config.yaml
horizontal_flip: true
method: "barlow_twins"
inner_norm: false
moe_every: 2
expert_mlp_ratio: 1
latents: 96
muon_scale: "match_rms_adamw"
lr: 0.0057
final_lr_fraction: 0
warmup_steps: 250
Rows from block 4 of a small self-supervised image encoder, named by matrix and row number. Rows with one number belong to one neuron. Each number is 50 + 12 x the weight over its row's rms, rounded and kept within 0 to 99. All counts start at 0.
After each neuron's rows are labels from the 100 images, of 14848, where the neuron reaches its highest value: "strongest on" is what is common among them. Only what is clearly more common there than usual is listed. The data: pen-drawn characters of a made-up script with 800 signs.
# fc1: MLP up (model.blocks.4.mlp.fc1.weight, 480x160), inputs 0-79
# fc2: MLP down (model.blocks.4.mlp.fc2.weight, 160x480, transposed), outputs 0-79

fc1.76:43 54 67 21 48 32 44 33 41 49 46 51 64 61 51 44 66 37 68 55 41 36 23 55 35 38 51 46 57 79 46 48 41 43 48 65 53 44 52 64 50 58 46 40 47 46 41 65 43 62 41 46 35 55 55 63 47 64 45 51 39 41 60 52 38 37 42 72 44 65 61 63 49 42 52 63 44 54 32 57
fc2.76:45 59 42 38 23 43 34 71 55 44 42 40 38 46 44 55 53 56 38 27 39 67 68 43 61 59 29 50 50 67 23 61 76 45 60 56 45 51 31 34 59 47 38 56 56 42 54 51 47 53 48 64 62 51 34 43 32 50 48 62 89 50 56 61 27 60 50 59 72 57 49 31 62 59 44 43 68 49 50 55
strongest on: dark on light

fc1.165:49 22 46 45 39 77 71 52 45 63 57 28 53 54 39 48 48 58 44 62 35 59 53 35 41 52 31 40 44 50 37 50 41 64 36 41 37 75 46 45 25 67 59 47 45 56 45 41 57 52 31 46 49 43 40 34 38 43 49 42 49 56 49 35 51 47 59 43 55 51 53 49 49 56 56 60 70 27 39 56
fc2.165:44 69 48 44 50 22 20 30 52 47 52 68 61 34 60 41 39 44 55 35 62 42 55 47 43 34 69 54 55 54 55 40 28 54 72 47 64 15 60 57 67 45 51 62 45 59 61 64 48 53 43 64 60 52 45 69 60 47 61 37 64 52 72 56 55 49 48 65 56 37 57 51 46 33 40 49 47 65 47 72
strongest on: one stroke; only straight strokes

fc1.182:32 46 47 68 48 54 46 64 54 58 49 44 48 52 36 44 56 26 46 70 60 44 60 74 66 47 35 52 61 54 45 41 63 61 62 70 39 34 63 63 23 47 50 45 55 34 70 61 22 63 58 35 29 53 69 34 71 54 50 35 52 68 63 29 67 35 49 39 48 47 45 46 51 43 38 46 45 37 46 52
fc2.182:56 56 52 28 51 41 54 43 48 39 46 44 37 63 57 45 47 61 49 39 55 70 43 43 49 49 46 55 34 30 66 56 43 36 49 47 62 60 40 30 66 60 74 57 56 65 17 32 79 44 48 49 52 46 38 68 51 41 50 63 52 49 34 69 37 65 59 55 55 44 65 63 34 59 38 62 58 65 53 69
strongest on: thick pen

fc1.257:41 50 41 45 39 55 59 49 33 56 53 43 58 53 55 49 46 23 50 49 31 33 31 54 56 53 51 53 41 33 44 60 60 59 61 49 80 45 67 62 34 71 61 57 81 51 41 72 39 56 43 47 45 65 36 55 50 43 34 61 44 51 34 53 49 28 46 61 39 51 51 45 36 56 41 62 42 40 43 34
fc2.257:54 61 70 47 62 51 43 44 62 44 59 61 59 29 61 41 55 81 43 63 47 67 66 23 36 41 44 45 47 55 43 40 46 48 50 49 40 59 28 27 61 33 60 45 27 44 69 27 66 53 63 50 49 29 58 55 54 67 51 40 46 38 50 41 39 57 49 62 61 46 57 49 51 38 73 46 44 57 69 57
strongest on: dark on light; one stroke; only straight strokes

fc1.396:40 59 52 62 67 56 60 48 42 46 37 50 48 50 63 63 47 44 53 23 48 63 59 50 48 34 56 40 54 35 59 58 80 49 39 54 46 60 55 59 49 49 57 44 49 61 63 60 66 40 52 56 41 61 72 57 52 52 44 48 54 57 69 45 33 49 47 56 82 56 37 14 24 40 47 46 33 40 48 60
fc2.396:45 50 49 49 20 53 50 44 71 49 61 38 58 47 51 34 70 51 59 77 50 33 55 46 47 65 44 75 32 67 42 53 34 39 73 47 53 38 62 41 52 46 56 59 31 27 38 34 37 65 46 64 59 40 23 56 50 43 50 50 55 33 29 39 55 44 51 56 19 44 51 63 65 51 44 67 64 70 49 37
strongest on: only straight strokes; one stroke

fc1.430:68 58 46 43 49 56 33 63 53 46 43 42 38 71 54 57 57 36 25 55 53 47 52 36 50 52 31 32 29 58 36 63 52 56 31 51 36 50 52 46 52 43 68 36 44 43 56 53 73 50 41 54 53 47 50 45 40 81 32 62 34 66 44 62 42 53 20 30 59 56 41 39 59 66 56 58 42 65 77 48
fc2.430:45 39 63 51 36 45 67 33 51 42 71 72 65 39 68 53 43 58 68 48 46 45 53 46 61 56 62 50 61 44 56 44 54 40 57 43 50 54 35 47 37 35 56 51 37 64 47 27 45 46 37 61 32 51 48 74 43 35 53 39 69 41 72 43 63 48 65 84 42 41 51 65 46 29 34 45 70 24 40 52
strongest on: one stroke; only straight strokes

fc1.386:42 52 43 41 33 67 64 44 54 47 60 62 39 55 29 64 48 66 56 61 61 48 70 61 67 53 56 56 36 31 64 29 58 57 38 62 68 62 39 46 53 54 57 43 43 46 60 39 52 80 47 45 50 46 35 46 82 58 55 58 42 47 49 53 46 47 61 41 40 67 55 35 47 37 29 47 33 43 55 70
fc2.386:57 44 36 66 49 35 50 51 37 38 44 43 54 52 75 39 58 39 48 59 41 23 34 55 48 43 46 45 44 51 31 57 40 60 70 39 21 33 56 50 39 60 54 66 51 38 46 39 52 38 56 61 37 52 65 73 06 45 50 62 43 44 59 38 40 37 25 43 59 31 63 48 61 48 60 37 59 61 50 56
strongest on: thin pen

fc1.452:66 49 52 55 54 51 53 37 69 49 30 72 47 54 42 58 80 29 56 46 57 58 48 48 45 60 63 42 26 44 45 61 54 85 41 31 37 41 48 43 60 53 59 49 39 56 63 35 49 46 55 40 50 37 54 31 67 56 61 46 40 45 45 36 56 31 64 34 47 26 42 48 45 37 39 56 49 43 33 55
fc2.452:40 46 52 46 51 63 44 65 34 61 65 39 69 57 56 54 21 67 43 47 54 50 34 54 56 48 35 51 70 52 53 40 44 38 65 75 49 56 64 56 41 62 43 51 38 49 40 57 43 49 39 71 46 63 31 48 35 47 36 48 45 61 50 62 38 58 59 63 44 67 42 42 61 67 62 42 50 58 58 67
strongest on: thick pen

fc1.303:82 51 41 66 31 44 56 53 59 70 16 44 58 70 57 44 54 65 48 63 43 34 54 45 57 45 28 22 37 48 55 27 71 36 48 37 60 35 30 45 64 53 51 44 51 52 49 54 42 34 51 69 44 46 64 52 50 26 62 64 54 65 49 44 51 57 62 32 58 53 56 34 57 46 52 35 50 53 48 40
fc2.303:32 47 43 27 58 47 51 51 46 30 77 64 57 25 50 61 42 40 54 36 56 66 35 49 56 58 67 62 78 55 46 52 33 55 39 76 36 55 68 40 19 43 48 53 54 24 66 55 64 63 58 43 45 59 33 51 77 58 45 35 50 42 46 43 58 53 47 54 33 55 53 55 42 52 50 61 45 54 66 52
strongest on: dark on light; thin pen; one stroke; only straight strokes

fc1.7:37 68 43 64 66 46 66 61 23 29 70 48 42 37 82 37 52 52 63 57 42 54 51 40 67 49 43 51 83 46 75 55 39 58 39 78 75 54 47 69 50 38 44 38 64 34 36 41 43 35 46 64 33 61 48 67 40 53 62 43 60 57 66 22 48 58 45 45 48 62 36 26 30 50 67 33 47 35 62 61
fc2.7:36 33 55 47 55 50 43 56 67 70 34 43 49 66 35 73 51 53 32 50 62 60 46 63 24 61 64 53 30 64 31 67 33 48 52 51 35 45 50 34 49 56 58 70 44 65 50 50 73 50 45 40 46 57 52 42 68 58 36 65 45 38 41 83 24 34 49 46 57 37 53 65 69 40 37 75 42 64 51 42
strongest on: only straight strokes; one stroke

fc1.426:44 19 47 44 51 41 59 41 52 35 59 68 32 56 50 45 52 46 49 53 46 56 62 63 45 49 45 58 42 52 52 48 79 47 49 61 60 23 59 47 57 23 26 49 49 45 47 64 46 56 20 58 73 68 46 64 40 27 42 40 61 56 76 62 64 53 56 31 53 46 36 51 49 63 45 49 45 62 41 53
fc2.426:38 61 45 55 42 63 58 51 45 51 50 54 56 63 40 58 60 64 54 42 65 26 38 40 47 71 58 45 51 52 69 30 19 50 42 37 34 55 37 49 52 73 84 54 55 65 58 46 42 55 83 49 28 38 48 64 44 59 43 50 36 39 24 65 40 52 47 72 49 66 58 36 49 36 42 56 76 37 64 61
strongest on: one stroke; only straight strokes

fc1.446:47 68 64 23 65 61 37 27 33 38 53 39 36 48 61 35 53 61 35 61 45 61 51 57 18 39 46 53 43 54 37 42 37 50 38 49 46 39 58 44 61 32 53 38 23 38 65 54 57 53 41 50 33 72 39 36 35 53 46 54 45 49 31 59 70 47 59 67 69 41 52 42 59 57 59 46 57 37 39 61
fc2.446:67 39 45 76 33 51 60 67 50 56 52 50 42 57 47 61 51 33 65 35 44 48 50 27 59 41 47 40 43 43 58 64 49 55 52 40 60 64 48 62 36 70 46 47 78 60 31 39 37 58 54 39 45 30 59 52 54 44 58 47 58 59 64 51 34 76 34 32 20 48 42 49 51 60 36 50 42 51 63 50
strongest on: four strokes

fc1.153:33 45 63 45 53 39 60 57 38 58 32 28 45 22 68 53 23 59 53 56 41 52 32 53 59 43 55 34 35 34 62 48 50 52 55 57 58 53 52 61 38 55 41 43 44 67 50 29 46 42 35 70 43 40 56 27 58 53 42 54 53 47 29 63 71 43 58 59 38 65 35 65 27 43 37 82 73 44 56 43
fc2.153:55 58 61 43 32 42 63 49 65 69 73 35 46 28 69 69 41 57 51 57 63 51 60 60 51 77 43 40 37 47 46 44 59 55 43 48 64 66 33 41 51 41 40 47 34 61 54 35 43 62 71 39 56 39 51 42 50 42 49 50 48 36 58 51 20 58 52 55 48 71 26 55 30 65 51 56 36 48 63 58
strongest on: only straight strokes; one stroke

fc1.202:55 41 49 40 50 39 38 55 44 42 56 37 42 19 34 57 39 46 50 28 48 46 47 76 57 49 41 70 43 67 66 39 55 62 51 63 46 44 35 53 32 45 45 67 53 43 57 40 43 31 40 33 42 31 50 60 58 22 35 55 65 49 30 39 34 23 40 42 31 60 60 47 32 47 51 43 49 44 37 62
fc2.202:31 37 46 44 63 65 58 54 39 56 44 66 46 71 73 49 62 87 38 64 70 49 34 26 53 38 62 34 39 34 49 45 57 54 46 51 67 47 52 57 58 39 55 43 34 63 52 41 60 39 55 66 55 72 73 38 62 60 62 44 40 56 65 66 50 73 60 54 64 45 44 48 59 52 47 63 52 51 66 45
strongest on: thin pen; dark on light; one stroke; only straight strokes

fc1.299:52 45 49 63 47 58 57 59 47 53 67 67 55 59 38 50 31 75 37 56 52 49 40 55 43 59 65 52 44 62 21 35 71 43 40 50 57 62 57 28 27 63 60 45 52 52 60 47 35 59 51 45 48 60 59 78 59 45 66 25 62 64 34 61 58 40 35 43 69 60 44 39 58 58 66 52 65 57 58 69
fc2.299:54 51 48 40 50 38 40 41 54 34 54 44 49 55 45 40 58 49 72 38 59 62 43 50 56 30 36 53 45 29 78 67 31 53 51 52 53 33 38 70 86 45 52 42 49 41 42 63 53 46 48 55 48 59 51 45 22 50 36 62 35 38 59 70 47 56 52 54 50 42 42 59 26 37 20 33 31 29 43 37
strongest on: dark on light; thin pen

fc1.399:57 33 47 54 63 55 48 49 60 34 53 42 53 59 51 45 49 40 29 38 56 40 60 36 46 47 38 60 43 52 56 43 71 55 42 70 52 35 57 70 53 64 47 40 47 45 71 25 47 57 47 39 26 68 59 57 41 62 32 67 42 57 48 64 53 49 56 37 69 53 39 58 45 52 47 72 52 49 76 66
fc2.399:52 52 62 62 30 50 46 41 39 49 56 44 43 50 54 48 37 53 81 56 36 41 50 70 58 52 53 45 61 56 59 61 20 49 53 30 46 58 47 35 57 38 57 74 55 33 35 48 60 54 53 43 60 30 48 65 52 49 50 23 60 42 54 40 37 49 55 81 34 51 52 49 43 26 55 35 73 30 30 39
strongest on: thin pen

fc1.384:36 45 56 32 60 38 41 50 48 44 47 40 47 50 54 75 57 52 45 62 40 50 61 59 77 61 44 44 56 52 56 53 66 43 36 44 63 50 39 60 53 62 58 51 45 35 55 34 47 26 81 43 54 53 62 47 59 51 69 61 34 56 46 44 38 50 43 48 58 69 40 45 77 70 56 33 57 47 49 49
fc2.384:49 54 71 70 43 74 71 68 50 47 52 60 42 48 46 23 58 44 39 53 53 59 52 41 36 48 69 59 23 39 31 29 54 51 44 48 58 69 63 55 56 45 61 46 60 73 22 59 45 44 36 49 82 45 60 47 60 45 48 39 60 44 35 19 65 50 68 58 35 57 53 57 54 30 43 41 65 62 37 36
strongest on: dark on light; thin pen

fc1.43:56 52 30 35 57 61 56 66 62 45 71 29 35 63 62 54 37 45 50 56 55 34 60 49 62 68 61 45 46 39 59 47 26 54 49 49 44 71 40 66 60 68 71 47 69 58 36 60 43 28 62 54 68 71 67 41 58 42 45 38 50 64 41 52 51 42 54 50 37 55 46 67 55 50 47 61 49 46 75 69
fc2.43:45 58 60 53 32 43 41 45 41 51 45 61 46 34 36 43 56 50 53 47 42 68 52 55 42 50 37 58 64 45 34 49 75 50 28 54 70 36 62 39 47 25 45 57 40 47 51 40 54 61 41 39 40 33 52 71 32 68 54 67 64 39 53 59 68 49 32 36 43 40 50 47 53 46 55 35 43 35 36 21
strongest on: only straight strokes; one stroke

fc1.190:49 47 47 59 37 47 48 46 59 48 68 45 42 62 32 39 42 27 64 36 36 72 47 51 74 33 51 60 47 62 75 54 47 81 59 55 56 54 45 62 45 57 41 47 34 59 57 67 51 53 50 50 69 48 45 54 72 52 49 47 59 45 68 51 52 25 68 28 41 78 46 56 39 45 54 43 40 44 39 73
fc2.190:40 51 46 39 37 36 44 38 48 49 41 47 46 43 70 52 64 60 44 57 38 41 43 27 46 48 29 47 36 31 52 45 50 41 58 55 45 50 57 39 48 54 57 37 37 41 56 36 54 51 41 54 40 56 55 56 46 62 48 62 44 36 50 34 63 88 63 44 79 36 48 60 54 40 46 65 60 68 55 46
strongest on: only straight strokes; one stroke

fc1.468:38 48 32 68 47 39 52 42 68 61 61 50 52 63 52 65 47 68 49 42 51 62 39 46 48 49 45 58 47 42 46 66 55 49 42 66 74 23 61 40 37 58 61 48 45 22 45 35 55 55 44 47 41 48 34 45 51 55 42 67 64 29 51 58 46 60 43 50 28 53 61 49 58 41 35 47 44 47 56 44
fc2.468:53 63 58 40 48 62 50 53 35 40 41 57 56 62 28 48 19 58 59 33 48 31 54 73 57 51 36 51 41 48 39 30 56 58 38 44 50 42 45 46 57 45 65 42 33 70 47 61 52 68 44 20 38 43 70 38 33 29 34 61 49 52 52 51 63 43 60 58 67 68 49 60 36 32 71 48 44 53 37 26
strongest on: dark on light; thin pen; only straight strokes

fc1.137:65 42 36 42 41 53 54 50 66 39 45 38 57 37 36 40 59 39 47 55 49 50 49 37 70 70 56 57 35 50 34 45 30 63 60 24 44 57 44 46 29 78 42 50 41 43 58 56 55 38 62 56 38 43 55 47 36 66 64 45 45 43 36 48 42 35 75 46 36 79 35 61 46 29 48 53 71 56 42 39
fc2.137:51 38 32 63 83 53 53 35 37 67 59 55 28 42 79 42 48 28 56 46 49 44 51 52 21 27 36 33 46 55 64 62 43 70 40 75 52 61 68 62 48 29 37 36 56 45 43 40 51 41 41 42 70 43 56 53 52 53 56 47 44 79 39 58 62 55 49 56 49 46 60 64 56 61 53 66 41 57 62 38
strongest on: only straight strokes; one stroke; thin pen

fc1.144:79 69 42 53 44 63 38 48 20 31 43 28 46 59 66 43 39 39 65 30 56 29 53 58 60 53 40 48 41 63 68 43 67 36 47 45 37 47 24 33 62 55 56 48 55 62 31 39 49 56 52 44 43 45 28 43 57 44 63 46 49 80 53 48 19 58 54 50 72 55 34 56 40 36 40 34 48 51 58 42
fc2.144:42 33 35 61 48 60 56 48 70 60 57 76 35 50 50 42 44 61 48 56 45 75 50 46 38 38 64 39 49 44 61 51 37 57 49 35 49 47 61 53 55 39 32 62 35 43 79 60 35 44 64 46 49 50 73 41 50 47 40 53 42 31 45 46 65 43 41 64 32 54 61 51 51 86 60 51 64 60 48 49
strongest on: only straight strokes; one stroke

fc1.414:54 40 30 54 76 38 44 46 66 37 42 56 52 45 57 58 64 62 23 49 47 55 37 52 70 51 60 40 42 67 45 45 49 46 23 44 57 57 46 51 39 49 42 54 49 42 59 57 57 51 22 59 58 56 43 66 70 31 55 62 67 45 45 43 68 63 56 31 63 46 59 46 41 71 61 47 46 46 34 47
fc2.414:61 61 51 49 45 70 53 54 50 58 59 30 51 70 56 40 42 50 86 40 55 45 51 47 43 62 47 65 59 32 55 44 54 64 64 68 51 31 50 58 78 33 69 59 46 25 54 56 44 35 55 61 30 49 52 45 44 60 62 44 42 56 51 43 65 32 53 63 37 40 44 52 63 45 43 43 44 52 58 38
strongest on: one stroke; only straight strokes

fc1.178:30 30 45 48 40 48 49 54 54 52 73 57 46 30 36 61 46 60 39 55 54 47 65 49 55 57 58 46 58 54 59 61 38 50 77 28 43 62 53 47 45 62 47 52 48 56 70 59 66 47 54 45 41 84 49 56 39 51 44 67 42 55 58 34 45 18 48 41 55 50 53 64 25 43 44 48 41 59 49 47
fc2.178:60 49 37 27 41 40 53 42 68 64 58 42 38 69 84 48 29 59 61 35 59 46 71 46 56 35 56 49 76 31 62 36 46 53 55 47 44 55 26 33 54 61 44 55 35 53 78 39 41 45 35 77 50 51 48 63 54 44 62 65 60 51 48 72 48 46 50 67 55 62 41 63 40 72 38 37 60 43 45 47
strongest on: thin pen; only straight strokes; one stroke

fc1.477:77 51 53 75 50 34 21 59 70 39 45 47 37 57 63 27 56 35 62 68 57 77 44 45 51 59 35 45 53 30 42 54 60 63 50 47 49 33 58 34 50 56 39 39 38 28 40 44 47 43 43 41 36 38 32 48 45 61 69 65 48 54 43 62 61 43 47 62 60 77 32 53 50 53 36 47 33 55 38 53
fc2.477:33 54 55 29 47 54 79 45 40 49 47 41 64 43 36 68 40 49 45 31 44 25 45 54 51 37 70 57 58 66 54 61 34 33 61 38 61 46 38 57 44 41 62 68 58 71 70 47 70 50 50 62 63 47 56 43 47 42 35 24 46 42 56 34 46 52 48 38 42 24 62 58 59 39 52 32 67 60 59 69
strongest on: thin pen; only straight strokes; one stroke

fc1.327:50 44 55 34 37 57 63 66 46 47 77 44 45 61 47 66 48 66 52 40 48 41 53 51 58 52 68 64 44 41 69 48 68 88 33 49 56 40 49 35 58 34 47 48 59 39 62 55 38 48 51 49 46 56 43 68 29 58 36 58 43 43 41 50 57 39 28 45 51 56 55 71 79 48 77 64 50 58 49 49
fc2.327:57 56 57 78 66 28 53 27 56 59 34 66 48 25 49 40 39 38 46 72 58 37 47 59 51 58 37 41 56 36 31 51 33 33 67 36 45 66 43 66 33 51 55 57 62 57 52 51 72 51 58 47 62 55 48 41 61 52 42 36 48 65 29 46 31 55 58 46 51 46 40 37 48 38 39 30 41 35 68 46
strongest on: four strokes

fc1.111:63 56 62 63 49 43 47 52 87 45 41 43 50 47 59 31 41 48 48 53 53 55 40 61 48 40 61 40 57 54 44 42 41 44 64 43 53 56 60 41 72 62 34 49 47 52 52 57 64 48 49 34 54 52 55 58 44 54 75 34 70 50 30 53 34 54 41 56 31 41 46 63 36 63 29 52 37 70 43 40
fc2.111:57 66 37 64 56 66 42 60 27 47 63 62 59 46 73 35 63 50 66 39 37 44 54 41 69 62 52 47 72 41 52 39 54 68 42 66 25 62 53 52 46 46 38 57 54 28 54 76 47 53 63 47 34 37 60 60 70 65 34 55 40 60 67 53 68 19 47 58 50 64 53 51 64 44 42 54 47 41 59 76
strongest on: only straight strokes; one stroke

fc1.320:37 24 47 67 52 50 45 34 30 57 64 44 42 52 39 38 47 52 34 57 40 48 50 21 59 55 46 53 35 38 57 25 62 48 43 55 41 47 68 47 40 51 37 39 51 31 39 70 56 43 60 35 46 52 37 50 44 53 57 73 19 38 23 46 45 36 47 67 39 55 56 57 58 48 13 65 44 61 48 44
fc2.320:57 85 51 44 49 46 45 62 69 46 31 54 53 58 60 59 47 44 50 40 58 66 51 73 54 55 53 41 75 56 43 79 25 57 53 58 66 56 40 40 72 62 60 59 54 72 69 26 41 62 25 60 59 56 44 47 44 42 40 34 59 46 85 49 56 55 40 43 57 45 43 47 42 53 81 31 55 38 37 61
strongest on: thin pen

fc1.3:27 41 45 31 42 52 70 42 42 53 48 39 71 40 57 63 62 67 58 49 76 43 62 40 60 54 35 46 31 49 55 49 58 43 49 40 66 54 41 50 44 54 65 50 43 36 29 41 75 34 55 49 34 53 45 43 73 47 56 54 49 58 32 58 29 68 72 51 52 60 51 79 28 36 41 58 54 57 38 33
fc2.3:52 48 75 65 58 45 45 45 51 57 58 49 25 66 46 47 31 32 36 55 38 61 65 67 62 43 51 46 59 71 38 39 60 64 69 36 52 47 41 65 48 54 47 51 77 44 51 55 50 29 57 52 49 43 48 51 54 36 59 50 43 41 64 42 48 32 52 56 30 68 57 46 52 39 44 36 52 37 36 56
strongest on: dark on light

fc1.314:62 43 16 38 53 53 58 53 34 74 49 54 50 46 29 33 64 66 53 56 62 41 54 47 46 37 45 37 50 59 83 41 60 52 45 49 51 45 69 36 60 48 53 54 50 46 70 48 64 73 30 44 33 57 39 19 56 43 24 25 62 76 42 27 54 34 44 58 50 63 46 44 38 52 68 70 59 60 58 39
fc2.314:67 58 83 63 46 51 46 58 59 27 48 43 56 48 60 67 50 48 41 41 21 52 64 30 43 71 43 58 63 51 18 56 54 56 56 65 64 52 41 67 53 48 42 50 30 63 22 60 27 44 62 64 59 39 45 83 43 61 66 54 46 29 57 61 53 68 62 46 43 28 60 65 51 58 32 43 47 40 45 57
strongest on: one stroke; only straight strokes